{"train_examples": 26041, "noise_aug": 0.002, "input": "log_mel", "win_length": 512, "num_classes": 20, "norm": "layernorm", "mlp_ratio": 4, "fused_qkv": false, "width": 160, "positions": "learned", "loss": "cross_entropy", "optimizer": "adamw", "ema_decay": 0.999, "steps": 9900, "epochs": 48.7}
Rows from block 7, named by matrix and row number. Rows with one number belong to one attention dimension. Each number is 200 + 20 x the weight over the matrix's rms, rounded and kept within 0 to 999. All counts start at 0.
# v: attention value (model.blocks.7.attn.v.weight, 160x160), inputs 0-159
# proj: attention output (model.blocks.7.attn.proj.weight, 160x160, transposed), outputs 0-159
v.14,199,187,177,183,203,208,198,200,156,217,163,209,211,159,191,214,209,202,188,196,202,224,237,215,189,208,222,210,229,186,195,201,199,209,185,188,213,216,211,205,223,189,191,214,198,172,210,217,181,204,218,218,212,181,193,199,195,198,210,207,203,204,194,194,205,197,167,207,201,222,197,200,184,185,203,213,224,205,206,190,225,211,206,219,232,204,216,242,208,188,178,201,219,193,217,161,183,177,148,175,187,216,194,190,198,196,190,201,189,224,200,177,200,207,175,198,180,205,212,168,222,175,202,198,162,191,222,178,179,218,211,189,180,203,182,195,217,218,198,199,247,198,208,227,171,210,181,210,174,202,184,182,194,193,183,231,192,189,204,206
proj.14,208,203,195,232,203,201,223,189,238,195,181,200,160,213,219,180,171,184,181,225,232,195,171,222,202,187,195,248,207,194,217,188,185,171,196,195,145,194,183,200,177,203,168,227,211,197,192,161,200,194,191,209,206,191,205,211,179,207,209,223,194,189,184,178,212,211,232,202,189,194,189,174,211,177,205,215,196,183,205,204,156,186,193,199,182,180,226,157,214,188,225,183,200,196,203,215,190,193,225,186,200,159,199,193,185,179,225,182,209,180,216,221,186,189,196,226,195,174,183,214,186,214,170,197,223,171,182,209,195,191,211,217,191,189,197,204,189,197,219,189,172,195,202,187,192,213,227,179,199,218,192,205,208,196,212,210,202,205,209,188
v.15,217,175,170,186,173,210,209,179,165,194,189,183,221,179,198,179,219,201,200,186,164,242,223,200,242,208,179,224,204,194,170,204,220,204,204,168,219,215,192,203,207,201,199,205,181,190,191,202,194,198,234,227,217,174,255,199,201,198,178,216,200,209,190,190,199,200,185,218,204,191,206,193,210,205,218,212,196,169,210,187,177,174,211,217,209,202,232,196,230,198,223,215,202,183,179,201,206,199,198,161,200,182,175,190,211,182,219,212,177,203,168,220,191,181,178,129,170,172,206,186,183,215,178,204,196,210,170,178,216,181,188,160,194,210,199,199,206,196,202,196,218,206,169,207,188,220,186,203,162,163,209,192,203,193,183,215,209,184,219,208
proj.15,210,209,215,242,201,186,201,215,204,221,182,201,214,186,218,192,183,205,193,231,213,212,184,219,236,171,203,218,202,182,207,182,196,196,192,205,177,214,189,182,187,178,157,175,217,218,182,183,183,189,195,152,170,205,163,207,159,173,186,168,196,172,192,182,219,201,224,199,174,151,183,192,214,191,205,193,204,185,211,181,165,213,220,215,215,202,211,193,201,179,182,188,223,219,226,218,207,202,221,223,204,185,219,211,176,183,222,176,213,204,225,164,214,206,223,242,233,194,184,188,205,193,203,190,198,174,181,211,179,218,213,207,175,196,211,203,168,189,205,215,194,205,206,201,177,214,222,196,192,183,199,183,199,196,185,172,202,210,198,216
v.16,223,231,176,203,161,245,214,238,206,181,192,216,197,210,192,213,210,212,213,236,211,212,172,185,201,182,192,185,175,204,200,185,162,190,170,225,220,211,217,187,201,191,193,186,194,180,182,214,193,243,219,182,188,196,210,210,219,215,205,177,175,200,166,199,198,213,200,227,185,215,212,221,194,192,173,190,216,210,198,210,217,170,159,240,201,210,212,202,196,209,203,177,198,203,201,211,190,186,187,200,216,187,235,214,162,212,154,203,214,207,208,204,237,177,218,212,220,192,228,221,195,251,180,238,195,211,212,233,191,212,196,211,204,223,211,170,193,212,205,201,186,211,198,196,200,188,182,188,216,223,148,236,199,213,205,204,195,218,216,204
proj.16,172,246,192,155,231,170,208,209,196,180,157,203,188,182,210,177,180,199,240,182,181,207,184,201,181,211,206,213,180,234,196,216,197,230,216,173,194,221,218,221,180,210,209,199,215,200,197,211,196,194,224,178,201,205,182,185,219,216,192,212,190,223,211,204,189,153,195,220,191,210,182,206,194,215,205,242,206,192,194,231,176,210,214,178,186,205,177,187,225,175,206,213,183,212,201,216,205,218,209,189,210,183,182,201,217,173,192,199,190,196,203,233,189,188,175,154,194,216,212,172,190,188,211,200,250,226,248,184,209,186,194,178,203,222,221,206,197,165,206,194,179,209,176,158,237,222,211,207,203,223,242,217,198,204,204,212,184,229,207,173
v.17,179,122,214,186,247,155,212,190,186,206,224,186,245,188,210,206,204,186,186,182,213,192,187,209,209,219,220,207,188,176,204,181,218,208,235,192,161,209,180,198,204,206,202,211,194,230,221,181,177,158,179,216,195,202,178,211,205,175,185,207,206,217,207,180,215,171,207,212,181,193,189,202,222,229,191,207,182,195,206,199,181,203,222,195,213,198,163,184,222,203,182,217,205,222,194,203,184,243,209,211,168,215,195,213,234,204,206,203,204,181,215,171,156,210,184,212,219,198,240,219,211,162,218,211,221,228,187,161,220,198,200,197,208,190,206,237,193,179,180,199,174,205,217,175,214,188,203,199,190,201,193,178,183,172,203,173,200,207,152,204
proj.17,210,214,219,231,172,199,187,185,220,196,225,199,183,214,174,208,211,188,185,196,235,189,230,195,212,185,194,180,254,205,186,182,221,172,187,206,206,205,181,203,180,217,186,178,173,225,181,203,192,205,176,206,210,197,218,186,218,193,236,195,200,219,221,229,198,240,221,243,200,204,209,188,216,186,202,197,191,209,215,159,202,207,194,206,226,213,194,209,239,211,205,244,191,184,164,206,194,172,235,188,196,212,223,189,184,195,198,198,197,190,203,172,213,179,227,200,186,217,204,227,222,226,173,199,185,195,172,220,204,198,199,224,197,189,210,179,221,213,207,207,205,184,206,224,206,184,191,222,200,197,149,197,207,192,160,197,220,154,216,249
v.18,216,232,195,210,177,176,203,174,178,209,197,207,199,213,237,186,184,200,198,249,228,180,188,203,191,201,235,201,201,231,208,220,195,216,185,207,228,197,220,202,235,222,196,176,198,194,188,203,204,229,215,202,208,174,228,193,190,194,235,184,190,218,195,196,179,207,211,214,199,182,200,209,180,151,203,192,222,216,189,204,195,187,199,198,176,186,243,214,171,207,203,188,206,192,208,186,206,187,219,208,217,206,215,190,182,186,192,192,188,231,188,214,220,197,201,190,187,204,172,205,182,221,196,211,218,161,218,215,186,189,212,231,189,198,179,173,188,213,236,209,212,203,196,217,186,220,212,210,183,193,190,195,211,230,224,229,202,218,206,202
proj.18,216,214,207,151,226,215,225,216,224,207,183,208,190,195,220,208,178,203,205,202,171,200,183,204,184,222,183,216,165,187,201,197,180,206,202,190,158,204,235,204,221,195,188,219,203,187,218,172,181,177,193,196,202,199,172,217,193,200,203,206,191,190,181,171,205,194,168,166,222,181,214,192,187,201,195,210,216,175,184,220,182,192,209,206,157,200,209,205,163,197,195,178,203,196,214,184,193,238,178,212,204,176,184,227,221,166,221,210,202,203,201,220,203,204,163,208,201,185,204,142,184,194,182,208,200,215,224,213,194,192,202,169,213,198,182,205,202,219,211,182,206,199,197,179,208,185,187,178,206,189,222,195,207,206,222,213,192,222,195,172
v.19,216,218,187,202,195,174,208,206,207,187,217,191,195,191,200,221,219,197,174,197,202,179,209,193,178,194,175,198,184,216,212,234,190,211,201,180,187,186,213,206,215,207,205,160,216,207,186,201,183,224,207,172,205,187,171,200,172,212,181,185,187,217,207,214,211,189,219,199,181,204,203,199,195,178,207,188,174,215,200,210,222,182,231,196,204,213,201,195,178,207,199,189,191,192,179,210,205,177,182,210,211,184,205,207,186,178,214,203,194,201,192,188,212,207,208,215,192,214,191,188,190,204,197,197,224,162,204,208,170,183,210,152,213,190,201,185,175,197,222,200,200,190,214,191,169,207,212,222,187,195,198,227,197,232,220,204,200,207,203,232
proj.19,187,198,191,196,221,215,217,188,198,184,220,180,197,201,216,201,192,178,204,193,187,237,203,178,197,197,183,194,192,184,204,198,203,212,201,192,195,218,211,210,166,172,208,217,193,206,193,195,199,209,205,188,210,199,227,194,188,189,202,182,185,180,197,195,203,223,185,171,227,231,187,202,210,229,187,196,210,196,179,208,192,206,180,167,190,176,206,207,178,216,205,190,206,190,230,199,184,205,194,178,213,169,197,217,200,222,197,191,204,182,209,215,195,230,178,203,211,197,219,206,224,167,195,213,214,199,214,223,188,191,201,186,199,192,220,191,216,214,202,199,194,200,192,189,228,218,198,214,180,222,224,178,197,203,239,197,195,200,222,162
v.20,192,175,191,189,232,188,190,214,195,190,153,196,186,204,201,177,190,202,183,207,198,218,210,227,182,194,199,182,185,198,208,168,175,187,193,171,191,211,191,200,204,192,230,232,211,180,212,200,173,194,191,208,195,197,196,214,209,187,222,204,207,184,200,204,200,193,202,173,202,190,204,186,210,210,178,199,230,195,201,208,189,211,176,216,238,168,221,206,201,185,187,207,205,189,202,174,177,206,209,215,189,212,197,187,192,191,163,171,215,211,215,197,209,191,219,214,218,199,209,197,188,174,220,192,192,238,190,188,192,206,198,189,222,205,170,211,174,223,181,194,195,204,192,220,202,171,178,193,209,216,187,194,193,179,198,176,172,221,181,215
proj.20,209,176,179,164,189,180,218,166,175,214,204,205,172,227,227,207,199,209,225,199,178,184,179,199,179,181,208,200,184,194,152,232,217,190,206,195,190,188,171,194,193,211,199,177,205,198,203,195,210,233,228,220,199,226,205,194,214,187,211,214,200,214,204,198,203,196,224,247,183,189,209,193,201,196,206,180,189,199,214,211,209,192,187,186,231,194,198,197,226,190,221,209,172,193,189,207,208,180,234,202,165,203,195,187,240,236,194,208,200,206,196,203,202,200,205,201,192,190,191,193,220,206,214,205,194,200,188,186,204,207,198,219,208,209,189,198,226,217,198,190,162,193,210,200,191,202,213,201,241,211,185,215,198,197,199,223,214,169,170,203
v.21,163,183,212,199,238,176,186,235,202,174,203,224,203,170,192,172,209,206,170,168,216,196,212,193,223,208,188,206,139,181,214,189,168,185,222,220,199,198,214,206,162,198,196,231,196,209,189,201,200,157,147,213,175,213,182,218,199,190,200,213,201,208,199,199,216,197,206,172,162,212,194,187,204,189,183,251,183,198,201,186,194,194,206,244,200,194,166,226,184,191,180,223,214,190,224,221,227,211,199,223,169,214,212,193,210,250,177,182,205,189,243,192,175,182,217,230,229,230,244,214,196,190,239,219,195,217,173,167,204,239,191,188,210,198,188,223,202,206,182,198,228,209,210,160,182,202,195,177,181,229,203,195,180,164,220,185,192,175,189,209
proj.21,201,160,191,186,178,220,204,191,176,212,215,183,217,206,188,188,212,169,187,209,240,240,212,197,200,191,220,192,230,186,202,224,222,207,200,173,207,187,218,208,193,191,216,219,210,211,235,200,187,202,170,181,217,230,215,169,235,204,214,211,194,205,215,216,188,217,232,203,224,191,176,189,216,208,188,197,208,204,212,181,169,216,179,186,230,198,234,205,259,210,212,217,178,231,165,190,190,195,227,203,192,202,192,197,184,235,172,215,184,193,185,189,173,200,187,158,185,200,204,212,211,163,188,193,180,196,157,197,192,194,194,222,193,208,213,193,223,209,202,196,198,181,211,201,207,234,189,238,204,203,164,221,200,194,214,223,222,168,199,218
v.22,228,229,177,195,205,246,191,188,205,215,195,187,190,203,205,196,222,206,226,190,205,217,188,197,220,216,187,224,201,205,155,209,200,210,194,188,239,223,225,194,219,212,217,182,192,221,213,228,212,218,255,198,260,175,215,199,226,206,180,204,216,209,172,212,172,216,206,239,193,214,185,192,157,196,235,212,207,184,211,186,176,198,154,169,211,229,187,179,227,214,165,206,193,219,192,199,205,188,214,199,246,183,186,225,218,196,208,216,192,171,171,220,196,212,161,198,175,138,170,189,203,234,174,217,199,205,210,211,234,169,196,209,193,224,202,173,213,193,195,204,204,191,173,254,232,213,199,208,200,166,203,176,207,239,228,186,229,202,215,167
proj.22,199,202,183,208,172,167,200,173,222,199,200,218,195,191,197,212,178,209,205,212,218,190,188,218,221,182,209,191,214,226,200,185,197,216,188,216,184,184,185,210,181,201,173,166,192,216,181,191,207,172,209,216,121,205,140,188,192,211,195,187,208,194,187,202,207,195,148,191,185,167,215,225,212,205,191,205,193,216,185,220,160,201,196,253,202,212,176,185,190,175,222,160,231,192,270,209,218,232,163,192,225,201,224,217,168,153,222,180,214,231,225,190,196,185,209,227,204,233,219,184,159,254,164,197,229,176,258,229,180,250,188,169,186,174,200,228,180,167,204,220,189,215,155,172,193,180,205,186,159,158,243,188,209,221,181,173,170,240,199,224
v.23,195,210,206,178,178,206,176,208,201,218,195,204,179,202,178,190,204,198,229,194,187,189,206,199,197,172,184,185,236,208,191,197,190,201,195,212,198,210,203,200,194,196,187,223,181,187,189,194,217,207,191,193,211,216,218,201,174,206,188,211,218,195,203,209,209,229,185,187,213,209,196,213,203,221,192,180,193,203,191,212,203,194,204,213,188,196,248,183,187,205,183,201,169,193,202,212,192,239,175,191,213,221,226,205,198,195,211,229,199,207,186,193,195,193,197,211,188,202,204,199,171,185,184,193,184,184,205,202,193,209,193,208,176,196,206,203,213,207,190,198,207,220,213,197,182,194,172,219,218,192,219,213,198,178,186,188,203,180,223,188
proj.23,208,181,191,231,207,178,209,205,221,169,202,196,207,199,202,205,202,209,199,196,216,210,175,182,208,203,223,172,207,193,225,197,193,181,201,196,209,203,217,194,194,206,192,197,211,217,200,181,216,207,210,207,202,177,205,195,218,202,184,189,159,222,199,203,197,208,210,191,180,232,183,228,200,187,206,191,227,204,229,187,207,172,192,193,178,206,184,159,204,198,195,182,218,212,198,208,211,184,182,192,241,177,185,189,184,217,197,171,198,224,199,193,205,209,206,213,198,177,205,223,199,192,189,197,204,166,173,178,218,197,200,216,196,194,188,197,174,199,190,199,188,202,190,198,199,224,200,181,186,201,205,208,189,203,181,185,193,194,200,194
v.24,202,199,210,205,188,206,200,207,204,207,208,203,205,176,221,202,191,201,194,181,213,183,228,190,234,213,222,215,201,216,198,181,217,190,210,187,203,179,211,203,230,201,187,203,205,210,180,179,203,195,188,184,205,194,172,223,169,215,209,207,213,207,203,207,196,195,206,205,192,199,212,230,218,204,212,226,185,203,169,193,199,197,197,216,220,218,227,190,215,198,213,222,219,194,196,228,202,207,204,198,169,195,183,212,190,213,194,193,215,215,188,212,190,227,202,169,194,185,231,196,214,211,194,197,239,235,188,180,228,197,193,190,193,198,184,209,220,189,204,200,184,191,196,194,173,190,198,205,192,204,210,210,203,177,225,172,196,182,182,181
proj.24,210,213,254,198,207,194,195,225,191,217,212,203,229,186,197,198,217,211,194,198,200,196,188,196,178,199,200,225,207,193,187,176,205,221,187,232,201,219,192,200,220,232,176,199,178,207,174,200,205,195,201,196,191,213,251,189,193,199,196,192,201,195,199,199,209,210,197,183,194,200,201,186,178,206,191,215,187,208,221,176,174,214,186,209,198,201,199,247,247,200,200,211,198,200,179,207,197,157,218,215,191,223,199,183,185,195,197,205,201,200,212,196,210,210,218,214,221,188,161,224,187,166,177,204,205,186,215,204,194,164,182,214,181,205,193,206,201,194,199,201,213,201,210,204,217,202,199,220,162,194,190,191,202,197,191,217,200,188,195,207
v.25,164,166,207,212,223,161,193,249,215,172,228,209,198,167,201,214,216,182,182,197,205,191,222,215,194,222,164,227,156,190,201,218,204,198,211,202,165,198,204,209,152,182,225,188,227,218,184,213,206,212,173,215,173,188,178,207,185,221,185,183,188,198,199,195,210,180,214,190,202,206,180,172,206,206,196,220,159,211,224,186,183,165,218,226,204,196,157,201,169,203,202,214,207,205,204,204,214,217,187,211,168,173,199,210,215,234,208,175,213,193,213,219,177,178,218,198,231,209,239,215,197,189,214,203,215,204,173,176,214,192,195,201,207,197,204,210,200,194,187,200,190,185,198,191,192,171,229,171,170,229,215,208,195,218,225,179,198,190,184,210
proj.25,192,210,225,202,187,227,187,226,197,217,201,176,234,199,214,192,203,174,199,197,211,232,205,167,210,189,207,212,245,198,192,172,217,218,190,198,214,189,197,210,219,224,176,221,197,232,210,210,211,188,202,187,210,213,215,182,205,220,197,195,203,203,209,209,192,229,252,225,199,199,182,172,214,208,182,214,183,219,201,196,178,202,180,210,225,207,184,221,229,212,195,217,195,211,192,182,198,200,203,198,200,236,209,199,178,199,168,214,193,184,201,179,204,221,208,194,191,224,200,209,215,181,196,188,184,215,200,224,180,198,198,210,197,209,177,195,221,197,220,203,202,196,194,192,226,242,205,235,215,195,186,207,204,187,203,210,220,185,202,222
v.26,204,190,162,163,189,218,181,189,184,196,204,197,205,200,210,192,202,208,201,202,207,179,205,203,217,205,189,234,206,187,189,197,211,186,214,175,173,194,185,196,213,194,192,209,237,215,200,218,199,190,196,172,197,177,233,197,200,196,208,210,206,200,201,183,192,217,228,196,178,186,205,187,188,217,228,176,236,175,193,214,211,189,217,204,206,179,194,204,168,195,171,208,203,215,198,191,184,194,211,182,171,220,180,227,216,192,195,218,179,195,222,197,181,189,164,179,186,193,198,199,222,174,206,195,183,192,176,193,208,193,207,203,189,202,184,207,203,204,198,197,193,213,200,209,205,202,205,197,204,174,203,196,195,197,180,208,206,202,184,168
proj.26,198,198,203,222,209,184,214,181,200,222,193,206,209,217,227,193,182,202,188,213,224,218,194,183,225,195,188,205,176,192,208,176,197,184,201,221,214,210,211,202,198,212,202,171,197,211,205,183,214,214,223,225,189,197,184,202,225,198,210,183,182,221,195,172,200,189,197,210,191,192,226,205,200,217,189,192,198,215,247,194,172,201,192,210,183,223,191,223,265,206,201,198,194,161,191,198,213,180,199,189,194,209,227,206,209,196,211,196,203,211,207,161,215,201,201,203,206,204,183,193,209,228,196,208,207,180,197,205,207,239,188,211,204,182,199,203,199,197,225,202,200,204,219,206,180,217,208,170,197,193,202,196,203,199,169,192,201,190,195,221
v.27,193,237,192,169,204,202,222,185,173,206,204,187,192,196,225,192,180,192,200,235,188,191,185,216,211,216,228,202,201,225,188,196,182,197,192,251,211,217,204,205,225,196,201,192,194,205,208,206,238,198,201,200,182,202,192,193,180,184,225,211,226,196,220,207,200,210,186,206,225,171,209,220,227,155,201,193,185,173,191,184,208,231,187,185,220,215,216,204,180,190,195,226,219,220,227,212,238,199,192,223,205,214,206,192,189,192,196,208,203,193,199,199,211,203,208,192,215,233,211,184,194,220,207,184,180,154,229,204,186,182,198,178,206,201,197,189,194,202,208,209,224,193,200,188,211,218,186,190,230,205,193,186,204,196,206,233,201,190,208,172
proj.27,215,184,216,178,188,179,204,187,203,197,205,203,234,179,214,208,208,183,195,170,186,209,202,203,169,209,211,219,216,202,214,242,209,234,212,190,199,177,237,203,215,190,199,235,210,194,232,173,193,178,159,201,236,183,175,207,220,211,173,204,196,188,194,214,207,195,176,206,237,183,186,165,191,183,190,240,195,196,193,197,205,220,205,214,204,201,233,228,175,221,182,223,208,214,188,182,185,234,202,200,197,180,196,205,188,238,210,199,204,207,173,232,191,189,175,184,184,177,196,189,177,171,211,200,185,232,166,198,205,178,220,217,214,202,178,205,212,195,207,184,192,193,198,202,205,176,183,190,185,211,203,213,201,210,216,214,185,224,191,190
v.28,228,192,221,234,177,225,225,200,213,235,181,207,205,187,207,190,231,198,228,266,209,145,172,211,205,232,197,168,169,227,255,224,210,206,134,227,143,242,210,223,229,205,188,195,216,187,217,202,179,247,248,191,218,215,172,154,208,210,249,197,190,175,176,192,173,212,142,156,215,270,226,200,202,175,178,136,213,174,241,166,266,212,205,194,242,191,206,224,211,258,194,195,177,184,205,215,198,208,159,195,199,174,249,152,215,230,183,178,220,216,211,168,216,193,117,199,151,209,219,203,185,260,159,198,198,189,212,245,162,191,191,215,183,247,224,93,232,227,166,165,208,200,191,293,204,183,188,217,185,202,201,173,221,245,202,199,249,229,181,216
proj.28,180,233,152,195,196,140,186,199,219,194,176,186,188,174,216,214,177,140,207,202,204,197,208,211,208,165,166,224,246,220,209,187,145,137,215,170,211,166,209,137,179,214,209,197,177,238,158,188,182,191,207,164,188,160,222,233,178,165,129,199,172,187,218,204,209,198,224,239,194,193,160,273,149,223,223,219,221,237,201,276,158,149,191,149,169,191,186,144,188,151,152,190,246,237,210,207,202,226,212,196,240,183,163,265,188,204,205,201,225,186,205,203,234,207,224,221,202,164,206,182,228,234,188,200,203,190,232,172,236,193,219,180,233,198,197,245,144,174,191,204,210,196,147,150,225,184,195,201,202,253,226,242,215,212,218,151,129,243,226,164
v.29,222,218,214,226,183,237,214,196,218,280,190,217,190,172,214,206,201,191,200,195,192,207,221,196,225,191,158,166,209,200,247,208,184,197,157,227,182,230,206,189,206,163,216,194,210,183,216,190,181,232,217,199,246,219,165,162,176,187,242,183,186,204,202,208,156,246,155,157,212,244,236,207,179,198,234,171,203,178,242,232,241,226,210,193,223,212,198,219,172,237,182,205,187,170,216,225,204,197,172,207,231,176,226,216,185,216,140,181,222,223,219,155,207,212,177,248,182,240,195,207,212,203,191,224,171,234,219,247,166,225,212,211,210,216,205,160,224,200,165,207,220,199,221,259,216,209,194,204,197,233,177,157,210,211,203,196,175,263,175,184
proj.29,200,199,166,152,219,157,233,183,227,181,169,208,136,219,207,206,227,212,229,198,204,185,212,227,158,177,215,201,142,217,181,210,201,166,223,173,204,169,187,213,204,247,234,177,198,182,134,162,203,181,210,192,131,208,241,239,222,152,200,243,185,209,195,206,205,170,190,234,208,223,211,224,169,240,205,189,231,210,192,230,178,175,181,157,185,155,189,172,182,151,225,198,182,192,176,212,218,187,219,148,225,167,197,211,251,186,206,237,198,176,214,249,198,201,225,192,183,151,211,185,218,230,175,188,230,204,244,182,202,194,219,208,215,214,218,249,172,232,195,165,196,187,190,144,197,164,204,223,197,220,233,241,228,222,165,174,178,187,199,173
v.30,187,235,207,226,231,194,237,209,208,187,219,196,184,203,211,213,223,203,195,196,222,226,215,190,169,191,189,184,202,177,213,208,166,164,201,217,202,201,183,199,215,174,209,225,169,198,191,166,219,181,219,211,195,190,199,200,177,179,218,211,226,176,198,164,210,215,160,183,241,205,198,217,183,176,181,224,226,190,190,190,207,227,209,209,214,183,234,222,164,208,161,264,230,198,222,208,196,206,180,212,215,208,217,207,206,220,171,197,198,185,190,188,199,214,212,230,214,249,133,204,227,226,188,187,166,212,242,200,185,224,200,178,197,199,187,188,204,211,188,203,215,196,188,200,213,179,184,206,203,190,202,199,197,204,218,212,181,213,200,218
proj.30,181,168,189,191,192,195,200,184,227,208,173,173,227,212,210,180,189,175,194,204,201,204,192,188,202,184,221,216,210,205,215,223,204,233,208,169,160,195,234,197,213,215,187,198,227,184,226,194,207,215,148,209,216,187,170,211,228,201,188,211,162,213,208,211,192,176,203,223,202,210,226,220,205,202,217,207,180,203,182,222,217,159,197,200,219,224,193,177,218,200,193,193,179,220,210,182,218,227,187,198,183,163,183,186,204,204,204,185,196,192,183,211,182,201,207,187,157,179,240,190,185,180,239,185,196,199,174,196,196,183,209,191,225,215,165,213,216,205,202,190,197,195,200,186,217,199,184,198,197,238,172,203,213,216,204,217,189,210,209,218
v.31,205,209,194,191,175,198,175,183,191,183,181,218,213,162,211,184,197,197,203,239,190,204,186,220,222,231,190,219,196,187,162,211,201,208,196,232,235,200,201,203,208,207,198,207,158,210,199,233,207,202,204,181,205,170,215,175,179,206,187,205,198,198,184,197,190,214,218,216,175,185,188,201,204,165,184,190,223,179,196,177,194,204,168,215,177,201,203,211,172,198,216,175,197,222,210,230,212,182,190,201,176,196,190,177,176,186,207,210,193,206,186,225,193,185,213,161,214,180,205,179,209,205,189,192,205,155,162,223,219,182,193,189,186,211,218,186,173,216,202,199,187,197,184,224,187,213,215,229,207,185,217,204,197,228,182,207,210,187,203,153
proj.31,210,212,208,159,209,204,189,222,187,208,184,215,215,199,219,182,177,193,194,200,193,212,194,209,202,205,185,214,176,209,182,184,191,209,191,178,202,181,181,208,193,202,196,196,234,197,219,198,202,206,221,173,179,235,185,217,220,228,215,175,209,214,186,199,211,207,189,210,166,180,199,207,218,200,206,198,188,202,197,205,193,221,239,234,222,208,199,211,199,194,183,204,216,215,230,217,178,208,187,203,201,196,214,198,155,157,200,191,203,180,199,195,222,195,201,209,203,193,175,191,165,179,202,203,194,205,200,192,181,213,176,214,199,192,184,208,215,187,219,205,158,212,177,186,216,215,203,139,185,179,231,194,202,200,232,179,205,227,189,203
v.32,193,180,231,190,229,180,240,226,154,268,223,221,187,135,218,254,165,173,201,169,241,189,229,193,190,148,190,205,187,224,152,221,215,231,221,222,206,229,187,205,232,185,197,172,183,132,191,201,200,190,228,230,243,231,193,205,196,192,207,214,162,211,207,225,215,217,180,206,191,222,168,204,217,210,204,170,193,202,248,201,205,188,225,221,220,231,183,243,196,164,198,200,184,163,196,166,243,210,172,152,204,236,234,187,172,140,218,204,186,191,230,206,145,202,139,202,197,241,193,178,207,195,171,226,214,274,227,230,161,211,238,156,192,201,202,208,188,204,217,195,194,199,224,185,193,221,202,225,163,189,222,210,196,184,206,194,173,172,208,243
proj.32,191,203,228,223,191,181,177,236,231,168,211,197,206,235,203,181,234,188,159,237,183,190,235,212,179,244,213,156,179,190,202,213,244,195,198,242,183,175,180,193,211,206,233,198,208,241,188,222,239,236,192,219,163,195,212,173,176,218,221,206,173,175,201,191,212,217,230,161,194,182,187,177,182,199,175,178,193,206,190,207,195,230,194,228,201,197,222,208,212,217,212,233,206,210,186,230,171,201,229,226,167,193,228,174,273,227,200,194,212,167,235,166,211,212,246,211,170,151,173,244,176,193,218,196,180,159,159,196,202,192,221,235,198,208,227,212,173,220,183,183,225,183,189,229,185,175,234,209,194,216,181,195,214,199,190,229,241,177,193,164
v.33,222,160,215,200,181,179,206,205,196,168,188,201,167,191,200,197,234,212,171,206,174,216,174,188,218,186,211,212,204,207,186,183,175,223,219,153,245,169,208,189,232,238,202,175,201,215,188,207,220,167,184,197,180,194,213,249,216,195,197,239,191,249,208,202,184,168,262,216,208,216,191,219,187,180,173,208,209,193,139,181,172,190,187,172,176,221,254,189,208,185,241,194,238,180,196,206,214,199,233,200,211,194,184,207,191,173,168,213,195,236,184,224,247,195,189,121,202,171,193,173,181,169,198,164,199,218,212,197,233,180,205,232,164,147,165,262,218,197,195,210,204,172,147,167,207,200,209,227,190,218,238,218,203,166,229,191,240,125,204,207
proj.33,165,194,197,144,210,171,210,210,205,193,211,168,174,169,177,206,213,237,242,111,208,210,185,182,194,189,186,204,156,176,187,158,216,202,195,135,212,256,240,206,188,202,223,177,218,189,180,155,185,196,226,204,190,162,231,242,235,199,197,239,195,206,151,227,221,176,195,184,236,213,194,224,217,218,251,227,213,208,192,179,153,226,201,207,168,181,130,158,219,201,226,222,161,210,200,217,205,212,233,173,241,203,221,202,161,177,206,240,175,162,208,232,211,214,193,218,260,188,198,186,218,204,213,222,275,206,243,174,227,216,205,217,196,245,192,210,175,199,200,207,163,223,244,164,177,199,208,230,185,178,222,181,205,249,157,158,183,212,180,205
v.34,199,207,196,180,218,204,210,212,226,210,181,178,200,208,240,210,167,201,207,194,191,199,222,216,222,203,191,203,192,187,190,192,202,167,190,205,198,243,189,185,208,190,214,186,197,213,184,201,186,206,176,189,216,193,223,200,190,169,195,202,176,187,187,212,200,193,199,200,198,209,217,217,195,196,208,209,190,204,191,202,206,158,209,190,186,201,177,227,194,177,181,200,188,198,199,219,209,210,188,220,192,181,190,212,171,201,211,211,205,192,185,195,210,160,198,230,193,209,218,227,208,198,183,213,216,211,173,176,208,227,222,184,204,211,224,192,196,183,206,193,201,198,197,178,203,198,175,185,236,192,170,214,189,183,197,221,183,209,189,241
proj.34,182,229,181,205,226,201,208,202,202,192,197,193,215,194,196,225,200,160,174,183,206,193,186,230,196,177,217,183,209,219,184,197,201,199,193,222,211,201,218,205,190,183,214,149,181,227,198,165,204,198,198,184,210,194,185,203,184,221,176,200,227,199,207,195,192,181,214,223,171,218,212,197,183,185,161,168,179,206,228,190,183,209,200,203,186,228,210,196,209,186,208,197,199,165,179,191,213,220,174,180,224,197,175,180,247,199,209,194,201,211,202,220,183,229,212,190,177,183,233,241,210,218,192,190,225,203,238,213,204,194,180,199,189,173,190,218,219,226,199,206,214,197,208,218,205,208,211,198,189,224,204,186,207,196,161,186,202,213,205,199
v.35,211,169,204,195,196,213,203,186,216,215,195,213,201,175,180,234,201,194,192,167,211,213,215,184,212,206,158,190,196,205,170,215,189,175,224,193,191,186,207,206,237,186,194,204,200,174,186,204,177,201,209,211,199,209,160,201,187,194,195,194,201,196,205,206,214,188,204,184,170,202,210,183,206,225,215,207,205,176,197,172,185,247,213,208,230,184,193,188,194,192,197,175,179,185,171,197,210,183,195,174,220,221,216,189,181,168,201,188,207,194,186,215,191,211,185,195,208,235,172,166,213,180,198,223,227,218,180,205,188,181,223,172,210,185,181,211,209,191,192,197,202,194,204,180,208,197,215,220,216,217,213,213,208,181,212,196,194,187,206,194
proj.35,194,191,238,201,215,168,203,203,211,209,253,173,194,203,191,209,216,217,176,228,218,190,203,184,169,202,218,179,184,196,227,208,221,212,190,216,173,209,213,201,198,223,205,208,178,199,163,179,240,192,195,217,193,163,206,201,166,222,200,218,200,170,193,199,220,232,222,180,228,175,196,152,187,211,203,192,216,211,219,201,212,196,209,170,190,188,181,215,212,226,196,251,182,205,193,231,213,226,237,216,184,189,208,209,190,241,198,207,201,172,165,189,213,201,205,217,206,167,198,214,183,210,196,193,205,179,197,192,188,189,200,211,203,191,224,203,199,204,180,181,209,189,210,204,203,188,184,207,179,205,202,197,191,196,177,212,199,213,207,194